python train.py --encoder_arch="preact_resnet" --model="image captioner" --dataset="simulated stained blood smears" --train_examples=48750 --image_size=48 --crop_scale_min=1 --horizontal_flip=true --translate=0.12 --tokenizer="word" --vocab_size=32 --encoder_norm="batchnorm" --encoder_activation="leaky_relu" --encoder_depths=[4, 9, 4] --encoder_kernel_size=3 --encoder_stem="single" --encoder_avg_pool_shortcut=false --encoder_widths=[64, 96, 144] --fusion="cross_attention" --decoder_width=256 --decoder_layers=7 --decoder_norm="layernorm" --decoder_norm_position="pre" --decoder_activation="gelu" --decoder_mlp_ratio=3 --decoder_head_dim=16 --decoder_fused_qkv=true --decoder_bias="all" --decoder_qk_norm=false --decoder_parallel_block=false --decoder_dropout=0.1 --decoder_inner_norm=false --decoder_drop_path=0.1 --decoder_positions="learned" --decoder_cross_attention_every=2 --decoder_tie_embeddings=false --init="torch_default" --residual_init="scaled_by_depth" --optimizer="soap" --beta2=0.99 --learning_rate=0.0017 --beta1=0.95 --shampoo_beta=0.95 --eps=1e-08 --precondition_frequency=50 --max_precond_dim=1024 --one_sided=true --adamw_lr_other_params=0.0024 --max_grad_norm=5.0 --max_steps=7800 --batch_size=128 --epochs=20.5 --lr_schedule="linear" --final_lr_fraction=0 --warmup_steps=230 --weight_decay=0.2 --adamw_weight_decay_other_params=0
Rows from block 2 of the text decoder, named by matrix and row number. Rows with one number belong to one neuron. Each number is 128 + 32 x the weight over its row's rms, rounded and kept within 0 to 255. All counts start at 0. Numbers have three digits each. After the name is the row's rms in percent of the matrix's.
# fc1: MLP up (decoder.blocks.2.mlp.fc1.weight, 768x256), inputs 128-255
# fc2: MLP down (decoder.blocks.2.mlp.fc2.weight, 256x768, transposed), outputs 128-255
fc1.299 095:117181136166198142156184114138161151125107105116084092100111133110101141073103091194174121105118160122180060135086121130100086131144104071189112150081104083133110177120078136156142073137079111114090121142163093199097118164062140140184181144101104165150144100132161037120158172118172141096136120142134151123075144162132146176105114151144181109098075123093186146130157117093204119117136
fc1.300 113:152173143175115128137181126107160132170108150117093094154077157123082143119099096165141177097094135116129065118145102131137077148196063100106142132138139140072087139121113154088143128184146086203088116170156165146087130142120160168156116116133144084186092126125174161131150068081123134138131127145133154116162116097126145143118113184102206085144109104149120092077100142098189131167096
fc1.301 106:147112170144186125108117171131135147119181108098109109113111132122036146171111107169145129120133123123103135151109121125073072141176141068158075153128161124125210155131132121153124096152104140079115149116161113043138091134157124129119157129165066159101144128101134083145134137116151175119108176048193092105080062050105152130182185153149129091140080118153189104173158141134157125156109
fc1.302 105:094137054166140144179121058114110133129160155102122124165104116132169141077186081080073141110115107121097155133093122162112125107114141132191183100106143172143129171168136114095108108090103128144120143124154118150159162108088161120164123121131191106110079143194109119137186171089138134085126062131103130134161083099150119129094087109138096135154167087137157152091098137151103126134149
fc1.303 113:196151070176150167083090138072156107115126108120151159180092162162086184144125167143116169164107160161121114154102100142148061111121124128121148139135155092122146142123090080153093107106105146135071133118150144219128125178160122181144114023128093142132114132168156115163139173106114118147057107151217054143102090155156181146130170138109110136147122091134128108161114100171147121194137
fc1.304 110:147196122120168195174155130145134160114174162175090084123080128083129105101099171170121104118106105103129141136121128116094159081130131133134134086161115131116133155093086094153107078154154104143120148141168126120152137147118124098159077111112125112130106138169124107109148159146061112139175085093052101141119096103116119139153152140086116194098113113127196121088143150147139093143089
fc1.305 101:100068025126114155133112128142115132131108128146168125121144171159187102091114131142108162176143113149109184164120137093113107042066099078189112181149138086154157109143148131114090160083106151065160137100116103147135146146171136134179122112159099159090161110181147056155144174122073133128167144165120127181058147115138150184141115123092116101174132176107122108153108125136158142151132
fc1.306 102:108148183176161137080130072102097116105133157185104161132111122115084112083103146074123111118133157140090107140084170203152120118109153178181186107093142124130145187160130132111142136149121115115110165143199146182161152174088143123145150106113164119158116137157109076139191166114140136074105146149159125187140101134167161112110087123083101094167156121087124126097054140099156162133094
fc1.307 102:090117188086099084206138168086100168094100120103167124140131143132121070179100051132117109129120170122113181163121143128121167060107131193140074149132079085126140163191165121146073141095102127134153157135169120079147129091058102087089143181163109110114171160151082164144106138102153157117080102068141122168115148112094131116150151189108120129128085127128111125091094147141102090094171
fc1.308 100:140138166177189144153122141112136111153163153147085082083055101082071108070128113140150163090104155144123041143125078161085061147155119112132143157075177125126134188152093112102107126119124145129069154129188157109154119103139115111108149128128118104096105094167158101151149108120186118106168147071140120187125053084154135157084117136113160100166117108114152103108160166102153079096130
fc1.309 105:119096104153131184168089057112124124098183106094136152118087131051145111118171108047115149151120117134081135124130155150090143143064155150131177144124122094170159141177136161154100119068087110130210195094182107130141148187141188144120135056132107130115133140186071081148158149114171198067089115118065118140079132083157169116191170126139103088134078128130148139140110161157119143118143
fc1.310 111:143046088124114090129106084119142137114131088075137151159095107114083123121097114137101169109076175111193173098105141122144120101116187184177170190111090127112141210117114143075133125116069139177133198119132138153139180137149136183144122081187149117106092142164105154177136077129122158094140131151091110079100130109180140157080135152148053089126151119112070144095113146116120172150167
fc1.311 098:166089072138158149151181116146110115164124038159113164120148199147107167093088100155125157059093149151197151141069109059162160173175163114098162090132192124088150104101144134126159143118099139128089136159062166114145119158148090151126051089101139122098178129119120183153078104149124134079136180191147116049131172122125128139126096180169087166142140117122109150123122145103167113146194
fc1.312 103:081126155136117134117136189111147150099112120142196134135129151140101122133214187121189128157100102104103101115154192117073107124148163124160108118150120099111151097159122091169129140130119157091153138127110116095170110171103109090098139133156127115149161103086120108145132163097176134117144189091175109173090070090122115091148141134172128096066109092176193126128113093153105113135128
fc1.313 107:125093100144132157163158086115142092058173129153106093124120093125133104063132144110164118122067085141126115106110108110109100108144139101196138171144175133157122158065130085068097184145097111150121119136108126159145085196151178121183124147145114117123131093175062083199160175117137155126171120104107083138097094131174151148105156128164169080092127133127185104093150171132157112120080
fc1.314 100:094087064158144175087128106169106081140079126152124142110090111173147089110147146106120126154109118105082156126135145117077165034121146055221104131096173170121143131110159091096064138120071143101139122078120108177120149129169112130160091120078069140098114075134103039195149134141037119120166103147083091114043134148132100151097177165109158099100126140041143107139083130170187174152163
fc1.315 089:152125168158130111126130105171147168154178118154160099120131102110132111115116164100116095100106063107119093135092171145100148126115130150134117085190130150117135175154103122136134169143118133172144169141165142194118123162150122114168143154154141055110081165159098108113137181143030106087137103064107125119172133093114165103165179119137198137101090068135096115080211153155115066128063
fc1.316 101:131082100150092158123209109122135110113081118162170094168125122167111098036136090180116114098111080180115093098112110146145114085137144129163079149141153169130141113119111176147130105165126130092113102136135146179137121165125145156130132103090136083145119101194130131186157116101139071073126118160087167189119134114212157097112142100109155124173126119119164144182173181100146149137110
fc1.317 104:121151087137130154131157160087127108075099109160137096150103097086106136058155149135072130138099087171156108151141112148112141117103161144119153161123109132124135135093091071128058131173157115168161203158127114170084164102102104088178153088070108100178104140180073095151180117152101067087141131149073125141151132100146111124147166099144121146137142144145161133103179132113131130140100
fc1.318 096:143140097106153108101150171122161138126159136139133121118099122120113131079171096124141146130135103126163138059168115061120064095149125114116146107211056114141091108083132140121136095177101148129131164123151132149094110117086153078147183136119167104088149092084174105160158148119079127143130089128129124144092113104128134160209126080194225133115091084135158201114173146149127083169163
fc1.319 113:119109164168119154133147142143105095129127125074114074171126148138107140174118144117103115165102120147130083144128082170126076124119102140172122155093138139158120121114157092149166139103102117225140127132128117173109097087127144149107128099154094075129164151099096090154106063148168117061164182116150166149133109070186185145092179113167132114096158148150151111144119156119160142085142
fc1.320 106:108145120110117142104134047080089159108122086113084163127134164128134154139113184109141154067099162125159177160111138139134088077145135146100189128092181118158128139121122095143100122042126133117157168133062200123163126124156132166118117110147211155174142070126096095170147110134151138133113202148108100067130063127120128122093113146136115110083094118118119076147056113150087135111133
fc1.321 106:058092082124116105159127122155147170148090142080130148173080109122156146077172152170112142134136066142158165116157153084186044103109166175181094145172111126139152163138206096157179117146049136095137118120161145141140150143097159155106161081116140103137133143166118104145127089106133139087080126125069177160072160109180161108140131121148126073151171173124120134156108131132141139115115
fc1.322 093:106057126159149179055142144211142104118068167124168108100095134140122110089202125088156073131144078145108152112111134145089108155107088095108164131082069127135164053103141144095110119170109115139138158080163160170103122137150097161151162085128159151177079086135106093118097105153120118130165120160086157126104153125147143102151131105120136126080081137169105153119148126097167110088103
fc1.323 089:098183129105146077123095090175132156181138116081132126126112160087049137113155144133108113127113092137101079156186122172157113165096118118111154172129146087135127124125129083130141153143129148099083087055121041229152136131102138141092115101143131125143131075110114072125125101164127106122100167110139121164161094176168100107187159089133099134100121071109143096151057054143130120090120
fc1.324 100:166112068195115121128187117126124110143169063179141089095089133157175122090157130134159132106159112136139106115138150062158128149115092111062133120128127167097083088129078140189106175137133167212147112114143151144077083169056111110149216128062128144135155120129182139156095130120114138154092065145151161083175120156149118100151138112156144133075111101113190103169148174130167119134127
fc1.325 096:193136157189126146122129167130158095145105079143100125114131171142123160115093155162169137064102103133134100119094173183132146158174103135083121102118171134104176129110069110105077096172150121163106110129150141131161105144162125141113125062095086183134128151130142114172157125149135162078058169178204123101160108085154123145103120182108083060101103136154067104113131160124173111159112
fc1.326 109:065153085149098155150138113087134140099164101159182164149149068134146098073101116109079171112117052151109168113082149155082171110062162141155140133125101180169114186102110133094118144115105137123160142121127124133113206099114143070133142116086135093097082138189109123171162164176139083129165101182088122143129109079142176094112171089152104099189110108113142135114118164113095156133106
fc1.327 098:144050089173128157117122096110127139150136127082153129137124144144146079109182106106118163187074056145119100140158164173124163152071163098154109181117096101133158075145115149151123150111099077175120188155192047143149152134138155119146143057101125144130147084191152062141136141129151143119093125167128155138099111112198174163096140099121077103173125081118143107180139117063123119126176
fc1.328 112:156120088164163142103084120110164166147117073097113163148121170091082146125107101112132136113045203110153146135166147127087165097103146175097148143167091128110149178158110099106078107081080148152122161123122139122145134150163132204114093125175121144144098102128092154147084119074121146118099172129090085076068130111155133145101130192087091117137106092139114100103052131128070109154129
fc1.329 089:116149136132169091148103093144069166145114160131078140099157101183109112105104092151128187117111108158106134129096141127103095082117123129135148181137153158164169181182115075161167114112079095100178151122139152172103164104080135122086117194154109089158113143124116126082162114099121138138213153061109135169119061122166167135109105159093138064154126134142136187141145199132205056095122
fc1.330 108:136096136145140100082151168187118092122072153150117117164148133133109147141156142106114123092091060154117101093133151113148127151109088117133185160122139162106135155081132075091049146161173128140161169133187088183126175090110061173180097075132194106149069161172137169130160123159089058105162150164084151135160160103121093094137163120140138147133125092115115125069197134101153147127128
fc1.331 105:139125124119144152134201087142131077141155063188073119168084129132138152091120133092123144124093125118146072069111135181173141115129140117159152105140123149077104166094096081077106127148128171154111143155087095124121120176101136126215141094182134083115121119148123085156206092096060103100165114129114133103131096100113138138128172138100137135092120144105132145080201144147120132133123
fc1.332 100:132111167154121096133149167128136142182192099144069167090123109132122102110128100118155125090142123138154117103147161114109088121142138086163115132140173094107134100110142157173102072139100141071113112089132116127083136091145089120144174103144082095049181132037133169115179066148099108149108088089137121086099164070131136151144164124104153165138052111123100142144219176161170108112128
fc1.333 123:145154187113096154197088134104145168094150080068169127132073107106080150181135143081063076195095135114129179123103148123087185088127116175125143117126074126131115158156090134149037107104066140189122174116127152070097176106163116124112116081126124101132132108139107158146100086089161157110122152061110136145125107060065133073127130132136081132117144122130078127130079116137094102073185
fc1.334 092:128173175052203083175120176093100129203103118130116097181100132155120099151084125212182126157112102106139079108136039108151104090137099138126098138163117092103102143091120103087134110187106135115129131102107133156089114152182151105117131191172102084119094088099142108127125128116069108104114127100130148136149173154150117188199139103108208134149080164180101140092135162174181123145110
fc1.335 105:127110107124182139159133143140130120106110127147106057127109102106110130097106181092172102093075098084088086105115127122121139118162123185167071152174131112181098174172126081100115139137112125170156114138171093185182109192131145134182174106118107146159139155104082113135156154162148138108122124148110095115079121146167164160100152154162147074073087129106178092116197146124197116147103
fc1.336 104:149209158169110098111102085107166146106143153171146098162145128086136105184114147078143155130119117141118115083181125152174151130124121123118147148102099135139135146172152147150064131144091196117140184138142085143190106132117104094156089050124088079106138171179196134153099100108109122131107148117086173118124099072067173147139140108099094112152110125140117161149125149129088123147204
fc1.337 104:129047079155178151109133101161149095158168096165171119132080081128134101137132167109114108126168099082101167131111157115108118112138124060195068196146125164158103167165139133153114151062095180102112134085100123195094135189105151198170149079169108129137126125150092120215203119092116164103118126137120064096082145071141112132118137063168151110114097149109169135139142123109127147146060
fc1.338 095:138150136173090123168150099102093157117123135122129143144170160095110132116114170193163044151086116114113070185153140132063126100113138124133060109125105083130094115132153108147103102157118127160057120145128107136141099151087153158106141134151090158172181087080154086124079117128142132102072187138120145140115068113160188152153145155189155159138127160086172054210089090078106080121131
fc1.339 093:102158178155135115162093099045152152140129129076104101123086200080081145165095134140096165113165218133123079182120121160107111082125118098125125133128126120140119225194136133110131138082099146160138149157120157117104089166115151167112178072159138152147121101125076130161115119081171172075137157055121121138124133109162106177133146154165110109106101145150144111108074110130116153175151
fc1.340 085:132142120168166147132143104151167063186110122164122139100129173129127112091094097107203162109149166132144091092129079120121114131164097113108173157131124106072100071137113095101084111165158136161069107076101147131161128120109124136154130125139165117166179163156179155154109093130063084195174109151119126104140151132102153168116113131071216109172085130179127151091132169136134093122138
fc1.341 098:112122142075176099158134143154148135139166102120099143198099088111139133095131220108126087117098134130169101102211108137193106118132122137150148107183102107113122120104158139127109063120065210109130130138162154113170144115129130134135148116110158134092107156116178156110149148168081125145129105141169150056125136088090130127123082122166109152173177137101146123173148094160141137162151
fc1.342 096:107072147052176060113100112109190125157225171092129180156109105084106114151129135153158109111095124114146127145139178142128107148156111120179147147132142109105126227135138199112165129094159157102172119150100083140192124094137141101150184109084146119105150176088093152138127124142153170087131118141166157156136091153130112130103110126132126125146149120134110150114114102178112132112099
fc1.343 098:161081108156155108109112164113161140151140180145160135139156117123085154131151070175174152076154167130131055046218126129167073131133108123136095166156072142052134129108114137172103165136156114173129134119174112166139127066126141124138142127084130121166108105153227171157117088054114123099137142173135164156178122122147148163148112166061129078130149134210124186114169148163125199146161
fc1.344 095:177158111167126178172133037140163173122176091139123102121108155101154096143130124087144180150107145124105115113215145146114176082103163185078125157144152134116077090138114159096110107117132168154150110141157172173132173139102113130178093139123182137074108123141132103134145117103133209106185113096023148084089156097134096118144114140093143127165107117139194184133150181159140148181086
fc1.345 106:112131051165111090058078151128173142163102137135128168115076091111139133141156185110119079122159103103181122140128087078152101129101127116115108091177167174121147135163119076181130169150132173108111118128166134193099167137105089126115161118143090129105165084098067124164122188156063145145133103194154046117128174127137158117085129149117104095083138101084095099144090111110148175147113
fc1.346 092:101103050134133157171116109087146173154096152165108129172092096103169158052160174160084124155071101155160137111132125132171115115098145161073168131140066182100080118112094136118071115140141174186111149124102120176076104149135158102153155109134161132167108076181137057133138169105078084115150134134124134163180155100191134130136092081161163147144147101112126138099180163106114100101140
fc1.347 107:144081094123136106137123023127139124142168077123143116081115071169125112106144154141150131124133140106123182129099148138103107126156142073169082118078177141113141174137161148121202115100127137130142134152101161150110097173164172176159167119129165136145140117158039119170129157092147113113118102173154098128093096111169130155120137095119102091153117124057131130111104148108145123171107
fc1.348 095:099126131035165036123099156134123170148132117087116179135108110185131147140160133160143161159088176103136182074096125091126079133155161161152100193115142122147157161135167072159104162128079101117131135114128104132132148116128101074095102116163103134094156113111125143128115122139135168078155171111100140110121116101194143103145148111144123149129103124144095095136129091106099076099173
fc2.299 098:111135145134125149129062150255108073180138116143176198134182077182185082161112124077124122113172140118117123092134090153096111129103158228151132135084134124185099094160193123095136147148115154127177123132087147096169126177120094137110081137125163116147115194134146114157087172091139147129064112142095104117078144121125132109158146061114101107148078147130085104164117097159120144124088
fc2.300 097:147133112149126112166070126255152112159157131197187122150168150148135092127145174167135169085169081127134106153175167136157128145114135189143116136135115087125132137147152133145107129085101103138109116092093142137133184150096110133113127146159096060147104149097170127155114231119101169209122077121131106109082170160093066134154152112113088151172128120137153136142152110160095126139070
fc2.301 094:147157138154098188166135117111139115114125138194255110130105169074124092092137138111158172097175078194095120198179166104169136118115157132068148114150077097088121129167174096084138148114099142172051132093088139169120162195097124125079095167117107101141113151083162051207101193119100151115175118090093133105143135126115117166157094143078122101103190105162157147126122063169148117103122
fc2.302 098:149129146074139109087112121255124132173072102111102195120117119139158153142154093125135086132081128064155102051123128083115130131138144119131088170119134128126114054073127143139178124188156110098159157145119085141100099135140135110115136170107147123172154154132098108129123079116147049135101181141143115126102168127164156083095163103133166081083113164109083142157117143101164168151097
fc2.303 100:134128143133099120127101064255096133121131144139198105069124109108123112135140160166143121147156086129150140078133162087129115174145174134175081166089158077139169167092121147149148100127117105114088142089104112132079139105144150080121118110154095071106105121092129114110090093158056166154128110115095147117084139092180093107137171142155164168195140088145099167152073104117093091143131
fc2.304 114:133127147114140123111162094255104130081123118131121151134134116159097090140124116168121136163133081150125135051111136122152104128129151161104046124090134093103122105112189122066108186123118138141159121100110148113130099119146106171127113113092073049130133145124132120119105150139171128114111106086117157117106127144156122105134158112130130126130115130120118112207152126121137126092137
fc2.305 103:116164162131206124080076082255094130122109094143143078128124058124109126173153105124094092164112139139135115133093106115124113152148099176128154138147153116107101158135137114067172149136120154118149165084177174152143123109091144165088106156090160100115050158151094125118083132086183116127139167090065183103103100130151156100120142121119136117135132139106074087157099095141140164102159
fc2.306 100:114135090135154078129085135247132070218055090090112168124150114213146155182121096108138127139132120100149111075181094109071104093146160138158102135119149108152140097121137115155148071194083143123169119140111129128157175144148125113109139126133100164151136158114113160106090095164146102119083136166194100107061150134117137109124196130166101106078095166121101101170179133137124185154111
fc2.307 101:086107151166118103120132122079154160083113104107216132154083146078099141151178119103189142186111092125113100153078181087143142154097119119115109087109099143063118077119144111090122126129093114127124103091111085138137153103127110125151131104093112083101144083091146119167100172112177094074168099079126195105078107074142090123151157149146124157139183114116105072142119153141122124062141
fc2.308 091:135127171116093125172091101204151122138092104161233139124126139130150067142147137154173137166170083108159101134130180090162132134115109152152109130104125100108155101102143172172186106163126153127073103071068117153066197169131130102115126108132081069123119131065192105140094194184136138159106112074142142069060148107123109088162135130118141121145144140125123148183089113144107122169055
fc2.309 090:148155163149138056132115117255103133120099091117090161120135127149097138142134142169157118175097113141141103068121129118133077151114155089138071139139138095128127105100128096115186109141125143127083103084135143135145132118153108098128128113129074052154112141070145124111084091178099163131144135120130127113090112133165106077118156167124136171098161145142130078151130101161141120133129
fc2.310 102:101120170135150113119119168255120112156111093107212172160149084120143142153165117149187133159075103115083072089133095098104113154115173152116024107178116085133128089107109130115145155178133125118117158104122120124081134076099122144088143112127083132142133152113152131162093123106105060145124149122148145120100145141171116077137105074143174100129130120106135085134156131087153118102109
fc2.311 090:113109151089163100030075153166115169165139128141183109153110096165164132142172073149111118172113086180105135119159133105150101113134179216176120186120064133132100151177112089164139105148088147099133200060112117129086187096136122176125147163135133098124098189117161077129121127093074124185077136101064163153077139117126105132141126132107171102150086133114122105165068120147118171095112
fc2.312 093:151137094124134132134090081115110121106110180128255131132076157142126111154118115123151169134192078127141125120120137099163096141132161161097147166136126083141145116118156123150116130101111111100094157106176142125091174126141118109103119119106115134113120163096145135149082122136108146119148131108065152106136157111116134113155176167115150149141142129145093106137080097112121126074101
fc2.313 127:132158142132122141118091087255124119148113122116110131158149100124111135141085115121132106133130113122107114112138123137161108154121155131117071131110133101105099118152147131149122145125145121119119135068091128131120128148116125153075091146130111069121116152109164099154111159108164106166121100120113135113097149117107107115165127108125173099131125147115105123156125086186139145156092
fc2.314 110:123110165139138132090053145255124146136130115162124126151130124109114130140145102104113076128113094136084106149103115098113069176108147162097133144164125060099115154123140121115175123156147095117102143090128140087128147115113118157035112182137157124100077154139119101102066117103159101128100147143065184099128125134124127095155146096139152144128126147132109123140115074160129174107136
fc2.315 120:152131157139140156122126098255104112107138108147111150152136120120116096110091108160108128150131129153082162103130110148143118098137143162105057109100146119120091119131212118099095178125122137146151148115109135123142068123119132158138076134139118061115114151121119119132096174133171130149115104113090137094112138133102137111102136126139091073101115163170119142187155127144123112125145
fc2.316 105:163173124160150135121107130255099113128154098125105160097121087143152100143131161178100118125127126106171153080128103141078126196127158135145136098093185119173159143152100121167146130131164165121145161116138151100138091070148144119137130105130112037097089117085116130100124155158092147178139126140114122084083135099075100107104161126138100150126106138167076115135121122139082123138142
fc2.317 121:186177144148137130123146089255121110107153116129133162131130122131101117140113134141119111175135096092124133008118143137155121120108174110147082109082146109123102143151156133088119147130124136137149136096108135138152097129134140138120099117150112075154123162102132120111120165114164125127106101115131152106096125120156108102132153131105155114147115094126080149182175130138139129150126
fc2.318 083:188108135118104111104060116241086130101121135170218120145125128126123066156143115145148149123163113116150125106082155151184118177137148172127127143075152080130168162177152163122117151090139122109118106135132174117118118131127147172104125140138173045139081154145126096108082182129110167132162067142062152045147139111148119085113104115080120152179137160139100144123086079171098124104167
fc2.319 127:130107126139120115161162116255088143086132159132199097087105102122080109118101140166163124118150089134121173117166130151179111145094152145118087129091132092101140147129127112149131097119157159156080079114150157106090097090133145124124100115153135032086142152067142111178116137104093171176127098133131158141146150124184092122106118095112140135114168110171122141118050094161102069116106
fc2.320 095:127144126087108105100100145186135093170132122160175062103157146100090152065143093183126114154136174134140104162155140091181128141164110077195078110126110079102141095135104094116161134217112138131069150121114112172059181164162127141145120171089129212163114135098105121103153113118093061154155100138136103135134122118182170177170144112151164056107142154130114124112117149122107150140092
fc2.321 120:178139158150097160153136128255096113094137142162127118058142103119105111131078133147093124107172162111172160150098152159087170156117108069099128145080173096100138149185047156149108078146194135129134077135149168053119096122137165077157141093142094080096119112115103152111109090144119124150106129163136145103122131109139079119128159103093140116149144092165112184101084152168106087152113
fc2.322 135:160148147164138144124116128255097098113178134150112170115131129117130109140104136196093135160145115143130145084108129119163104141127160144118119089105147090139137126125165138136125126130163122159115136111142179105123074087132169141097084127133101080120111145135107152106093147141098173157098130177100117091108159126148107117110119121115073083144131124175130178163129109147117136167135
fc2.323 088:146099079114114220138179109145107120113123178129181134093134108089065137093094159134159192104155111143145164202110141074115148091108131081125127103137106101093122157117126151161127150142085083124103110112119130064094145096141158121198123133149128147132137160080095155123143137109146153117092066182151158095114145143130157101086129163118116140143123209169150134107092144111081165165173
fc2.324 095:143141141135142155140089123254142129157128128153159086125135105140102098092130161173102153115142131110181157163118151166121164143184095109134123166135195099123208215164084145168140089115163106138125086134121124140138130154146126156116139136134130043114128137110097071110116153170128191164120096197079163108097129084085079123137138082061127153118128120142134158087103136161094086158119
fc2.325 091:126144150103112092121104126196148156128114078145179117138130138101112076141128116152175134168158098148160104105163116093085131089109176187133093108114099124106144138173119110162150079097124117109116147099106111107108156142149153092078133095162138112100113095130140155101117188156132122169114109092100125106019138106086071107132172143167145191174152106102117146176168112110082136139124
fc2.326 109:150149136142152095098131125255101099129132091138131192166160108139137153133157122148126099159087091109091079030112117124125108150109199118121057121112134119107124101143150101078114150135144091121152164108140150152154070117117133161087118146130132074123100143110102121080101151119171056111114151111129119109114151093140115108136132131138185102105115147114111142206191137129163140129130
fc2.327 099:098158132149157115115085093255061095178098131146145187118155075129154122131108125141139125094152149124130117097069117088072118126146166158147097137113182143170104169122119145140147115146134138101158150108125143105172111121135115121133095148165127116138087179097109123100071141132098110116083149156109084104089141125104098095088184153143118163126074133135106138133166115089103161132111
fc2.328 100:101135119147135074114079157237153135162097143103216124166114120096164168172172087114199126157078073143092097176133125094130121148160130156126083122200081093110106076097106128077125145183095090085117153087102105148114215126137106110093127114094118137119107131093187091180104134080106074121117124110120187173101128140139118131163153163147156115134158191125081069134145115121183153056122
fc2.329 099:131127088139070165157149117135169120081107087170234161174159124118094105135169118069112098118116090125099105131142148095162135155108155151154165014106093154131137121128156113130097125156104154136119162133111098122111194110180128164077155099073143143109089115124102137134140220208207096115139087095162146071138083148082163078138131135136145118123152133112145046169140106110109167124126
fc2.330 149:152166135132152128121121083255091080137132099131103167159144100121135098127125138151116119151114112085107114048108122135106149115103159134112082122099146162157096118119183163098114170130134117159185178132124118127179089136113176131122126149159106110155133159149120133072123183128170098144106122106105104094106112137150145087122147138133122120154106102111149147179219135100128149160109
fc2.331 125:145133144127145131084140090255103138127118099140118131165143118122090137140141119186125097156104085128102113072129104107136093119121164144104053148103128091113117142099182110081154183142128121129140155084091129116138103117141124181102127149142100076149113156109131084139112137115160108143123137090117148097114131132146104102125138111125161119122122138116104097196173115103151149097136
fc2.332 101:105121171133120141156129129217123127051135113137178134138124129073136105146111132153065144167136114154094128113092159096157162114110167213103153084084086145106142124154171056034121184100116098151142188144119162100143090109120143131058083173102158126129084145157128096140047116099144189109120178090055108103105103154159057151108026173076122117131135145178165144156123057109136124132191
fc2.333 110:093131139141116097145094112255123147121112117116249124140104135113092092176114146117151128173077081095082135132130134067165108120136155175079085118159086095095131112113114095136092139130114140134142141095108133119083147087081099117107114093137098033103137124101129120161110128073108101108112118092134167127114127153124096085120158171119129146144140137133063094130109102114145126072124
fc2.334 092:154131149130119192148153118106191141052153133157182104106127137112121117162145179092090181086182105128138199186139168114141131198130114132132183058149142137106140104173139129163097119091141129137099103138134178096095124106116110134159123096144100117097124109116114151123186181115118194124141115128124125093145110076093104135121108122123097102180204111120148130102035127159066088098126
fc2.335 124:114124174133106177169113105255136113131119114157151142142166076114121088144090113115129095121161127111111140148115125138130119141077155186112104109113138134157087119147122133174117157078148151114136101116127115116140115132098121163111103143125162082120164149130142126146115178091136135160101074139099112118092098120089110081148135095107125123112097150131143128152122082131090114128083
fc2.336 087:142069154125115143135142155209109126068112111123196157127156122120119132100146131159145133158126106111076117091095173092101148149105181160141082115087109132127126137115134135144172121102140018083137092105135071115116103129149168145120122147166166134132119103132117156131085153096130104077092130149085134114095144099188063085140178148153184187160142145172170155153189121023101154060120
fc2.337 111:141134122132128124130093095255126150157098082128082108155151131121143136157125127187130078113076118126102066143100098115118108131121148182123118126106155116130104124118160099109139161129151102134146209102116154109154107111119157106080096153101150095144084144125097085119092124121158092143123156112118124104116121143133105090111164154120123131125090160114083062178167106136133169164136
fc2.338 104:118105148133119215132098145188149107151140138122206090119119118134122105107103119078160178100215104143138169200174128120087118145102138172103190134143145088126117162164122113150096124042130164100088109106174095140068116107098086124158089115130146160122125164130128167180122145094137177087113101121112151133097160094038103170127151123069129106152159134197123205068087107187147112127073
fc2.339 085:122103137088127100131125123189121122098058165132255123118111117129108138171183109122186113146110040127122122195140138049199081158136121155110123106137116102108126083086153159176161175123105100095078111125137115171099186103113089101155130084160105051140156160087194115167145139113099141125143098084139147103123131119129161127141169186126161134127187180126085108146076114136148150104099
fc2.340 085:124128169121126103133075138179201149055126065102179060116125162152120105179188147165099111176119132155158145161168164132111161139162087142173136130110125068080183135124140141089167127103113158062116134121141134092094118146149161109113162107122125101081109074104112112135132182159174162171130134105104194103080109090120088088151090104162112103163181164050075103146079152175132120121157
fc2.341 102:176099199124123148080159114191120117100132103092147142091114127124136157117117121209148159159149159132093103095081159140100166152165106126044110178154154160115132126121111170140148127105175091084100095091066116144095114134105179130158172172143134160170146130195099133103104035108128150128121153183127175182158113074178093120127131104046181117163164121112207211103109132085123138115061
fc2.342 096:138089086093122190158177122143074126112079129121140132128139116102159156116120104093133110125125158108127160143145140132140158084103195056082095127078139134135164085098096113152108131201141092172216113179066115058119105137107096101143087139165091123143159115129168154127136093062130113159115108137163120134140158145147146110114154114134111102088086127125195117154137155099166151118136
fc2.343 088:158179142150104165180153121228108127080103117159202153101101116093133101181099160115119137096186095089131136094124154103112181130167153171162133120091141126193136145159103183118137117129136090130116148162089109125135087160154106071136159092184127144108128156134135156110144160134093082123100126104149097096095112123106047078143153132136154182187151130077087145137110152066065088155112
fc2.344 087:124130177125140071103073157229105143133109182133193173191171137137150161155175136149125109131091114142115019124112141124184132136142106164145093182144076102127120112086156114053166131118133075075105098098100105187153144134152108122103123137110159110144115117113160063122089096122155114136099136097123148159147115137211089154139133151062163133118139159092096065145166067134154159062114
fc2.345 095:108129125164113160129103110255141155081157069138181152129155103093125114150084057144114126116164124114139159104129136110119134166134169156118108110099136072138100156144142130085121176133155072113120168142141125078118109138121172105110088153111150088106138141155132138111082131070076100143112135121068123076086130122120088094155104150177118079139093196119090144158105084153138117141152
fc2.346 101:123159159132141114166065130255128116112134106132106168092153120151110139179094131193108137137156135115182148093127146103100111128193121154174110117095166077155144120139131173139130107167171142148147139150138160103109137113137110125142097080127091069112122151123133152071099077181090152160104131124132141100090158113092075080084127179093126140134135144172085141128104163153073122185124
fc2.347 109:125163129120158142108068138255114112210112130144125139163143126156171147154168091113075071092087119112136089112165061122146116162143156145132107166157100098172131144144101085120122120161129130152156168095129198106124160142128102101052114169094102081142114177085140092115065069112086102194118120128101140097118159162134134078133123156113122067089071168144084083148105115187170139129118
fc2.348 095:109108123148129218144134094110181122111172125100204111106115101030148119116092105121112115102141109152113156255099143111084212115142143134097167030149129124140103118128071131097140114179180105139145146119130128083104174094137133151125129147091114178093127087069135096132172166080136075163129113129135134121128110112083104139092108142150067091147119127136129103111109179112098108089118